From a checkpoint of a small autoregressive pixel model: 4.02M parameters.
Rows from block 3 of a small autoregressive pixel model, named by matrix and row number. Rows with one number belong to one neuron. Each number is 128 + 24 x the weight over its row's rms, rounded and kept within 0 to 255. All counts start at 0. Numbers have three digits each.
After each neuron's rows are labels from the 100 images, of 14848, where the neuron reaches its largest size: "top examples" is what is common among them. Only what is clearly more common there than usual is listed. The data: small renderings of single solids in any pose. In brackets: how many of the 100.
# gate: MLP gate (model.blocks.3.mlp.gate.weight, 512x256), inputs 128-255
# fc1: MLP up (model.blocks.3.mlp.fc1.weight, 512x256), inputs 128-255
# fc2: MLP down (model.blocks.3.mlp.fc2.weight, 256x512, transposed), outputs 128-255

gate.135:118130121104165130131118105107141157165124130128129136117115143160131084144143100182118135120116148148158102142124134177133112118160130090155129103136128154111151093128141125160131150146121122169106138142139145167130121166114141113120089116152106191135115129183085139141116150159113118195130141135106096125148074143162171140118137130126138126148150122121142149125157114140118120133143
fc1.135:108128109147138122138095106130142085105139107140107131099105070153135113094127130130102117166108153144119151140172112108152115142101126096187106127101129091138120098156143150129105088188145160086120138104146157136131118146125122125156114116167139116125105114152118130120162113140137166161155130153114103161092147205118131126165144126132148133176138123091107140137128143120119130138098
fc2.135:116142102123131120111077108117143124157141116116143103171114111125095110130151151125099119112143162130152119131093131130108165107136116180149122119153155194145091130123074128140135172135111095127131145163102140141123106097150133091103116115127139101130121099118130162137143117130126149125121138092150152106165117108148158097159147144090183149112102098141171127134138167105131135129145
top examples: cube frame (47)

gate.58:079193151133097114118136142162103146142082112148132099105136089158083146138125156155131097111120122141100132135107112126149112122112141118106091115139142114108123165116120062160117149140133167089132097121126140121103116143110133145129142111109132115164111145159107144151143115119108085139119090117151124179116119124117094118099126135155100081096108156175082128187148074142104078140113
fc1.58:107121127109148128161103135081139141123110162105131088169084125114087129173160164126145132172135134109108123175116121144149137170133138097114132107117106122110113122120160122114173108158116148122121114119146115083130140118116144125127106107171101094132133136147126126094130100120120110115073179093111098116154167138158141110100133140138162131119116112156125119117120124163146095110122
fc2.58:098120161087103102116101141176140131144169119121126138113140125101161132088094105156135128143108130115152114121137108152145135140182093157109106135094156101146121130098133134129164115155136089133132134127155134142095128156118158126090120137130096132156126141115100129126123116115095183136119082139167149136117113158138121144205162104137117117162082134113081125139124111148108100147122
top examples: blue (82)

gate.186:152127133150111129153131117111121148146151147127100137083164127152122128139148125143143142118100150123171113205098099148125127140176126135121128109171114149126116132119124110144145108130129118147169164116150127171111149126100121114154137115120146171131107120127145124108109157114113174166167094131112125157116131135168162150103126139117118145147129085158135094162114110101121169140110
fc1.186:185149134109096118143148170144121120170204135126104112152127143184130143146166133114102159159160102117138139190130108109116128123168178122143104072130144123134142114124112146141137078151148093136151125112121138141131164122113128120155110116142151176115119153137167139128137127143105148132143140108104125126102099113115126129139114112170190099134141129136137138121152152160147117128184
fc2.186:133114132193148106105146145132136139155159116161101082104157158172136119149143123090182080103096164119137121168118130151118132136193079118085090138158133168145102151124125100141156128132120154110164144123135136138124159133086142109136158113117167138159122116124080141116142168127164135132117086134142121118125116134108158104109145121134068108120157082142118122121142083145158149120108
top examples: cube frame (83)

gate.302:117130150125157114085115131136139117131112124125141125141113091181134141155160137170161123129098087094144128151140124157108151141141122137143089137104110118117146120127117089151117143137123147135134092070118129128112135143149089132194135081081142112104161142105142101104097142152176110152144119113076107067094165116158133150083127130151111162133081106142112112167143114144148090090147
fc1.302:106112118143094086110085145127116128121087142104156131127142108094138144113152150093142129148133175117151130121148146113131158159114120131082156175099118110142131099118142147073131153122107108149149121151138121118130108133132118121144142159137161111149169170105129126156158118060120137123112158159118101147163138116082143140115119084117094127126153116123100187152079108098133117091162
fc2.302:092163151101174153123090156123088113139140131135122141126114134165101127106100174141115147133115071151127138079105105167105146114143192187143136084142124115101147138127110106150127101122149141142128113115123144148127112100130162104136088117145107149140118133076120156134102164195115149124128137157121112140070147131111101119113121141122140125114116111167163083139170124149133146129112
top examples: blue (28)

gate.223:111128169095108152156132126092130119138109176109103093075120110082085129105086123132124137141104129050116092153106132098124102141120151065113103133123154158098064134137145102148122131149110091128113201101124136150096137151156111131088116117131132106090088128165083149136146123160134111157132140100162135161132125150100124144111138114134123122125093096175129108129165136085141138094128
fc1.223:147141110101135120162113129147101104108142119124152135097084126154124138165121148130065116139090109143141129098159097119169157107111110133145164143139148144169167107153133121110102134103085117153138124162107140107180145145127147166124094094136123153151135121076138136125074115133129119154151104142129155172151099151129196149100129169150154168153138128142158118146194137140139156109119
fc2.223:134102151180158127140109164102105145096140121123116145168111138095113151101103110095150133166137166111149144104122124103115148147116116105137107150124080133163118149137132152131169142130132140112130150116134110145077122112142128146121146100156155119059159140159124171138147136143150135119127128149119090141141138131132127105160120090171145127105165185131085123123079084097137144153136
top examples: blue (82)

gate.125:111148144096100118145155131160131123103116137071087133128102086132118084134095170139128104114150143154139126135121109141116135140097172096142102112158113168168115106147097129159133134143092124136121142147094138135118104131108097121106152132141064118099101110192138122122108110127133120104108090079124146143163133147088133123157136162146169169161144106106099136179116116148111153126111
fc1.125:085154106130144144117161107124104134109158116129091143170132138136150185108165138177131134151113117131141140131105082166096151145131146122096142114145100132145140144123126134111152116135114159134129144137131148153170082129129167137093081128102118146137075104108161163120138112141141133169116137153124140123108113157109097139169125109175152162120114149095124146136106136100146107136114
fc2.125:148137147134140119107111166125134168139136162137133117086122108108123114162116114125083165086122146114069131095130112128147164164111093125115142144123122135130121104168121102155136138116095137135117133092135113156121115102120125140126145125170114099127179142146138148147190124177116144134116158121136102151133148154155116123121126164144109155148112165128127116160180078131156117159145
top examples: blue (29)

gate.107:131132169135128128134112147150123150113121085175130113154106153105132095077093110127054079134109111144128113132149119153106104106108091148115098095134069137132115118119134104128112089132123119145139151120108140112113129118149163152125095122126126142092134129104108102144083132130167151122153101092122085083159113122108114114133149130126139093161173149131111149108103120108148126129143
fc1.107:068160103126123158114097072123114082058144119102117143154115143119130173117099132124106116139100115090106138136140138084093128110152085122125167132141095112132123154151139135136129150154127133094086136144149141126153082146137110140143121095099137141170092086116123094158128126164123127125147105130150136124160112138115140147140131113116141110125136160119113119166152191170166149132091
fc2.107:136114105194165154108135127129125169153105110170151103134142137143173132116146097135153127095117137177160166150134110180106112141149120172076103118138108122106110126087109099125113115096138138099119139088091144093146133096118125106082122160118137101126117173131124109122101132139105107143168183075128175151118096132121154148127149103101118106144127147125133139109152136121121141078161
top examples: cube frame (37)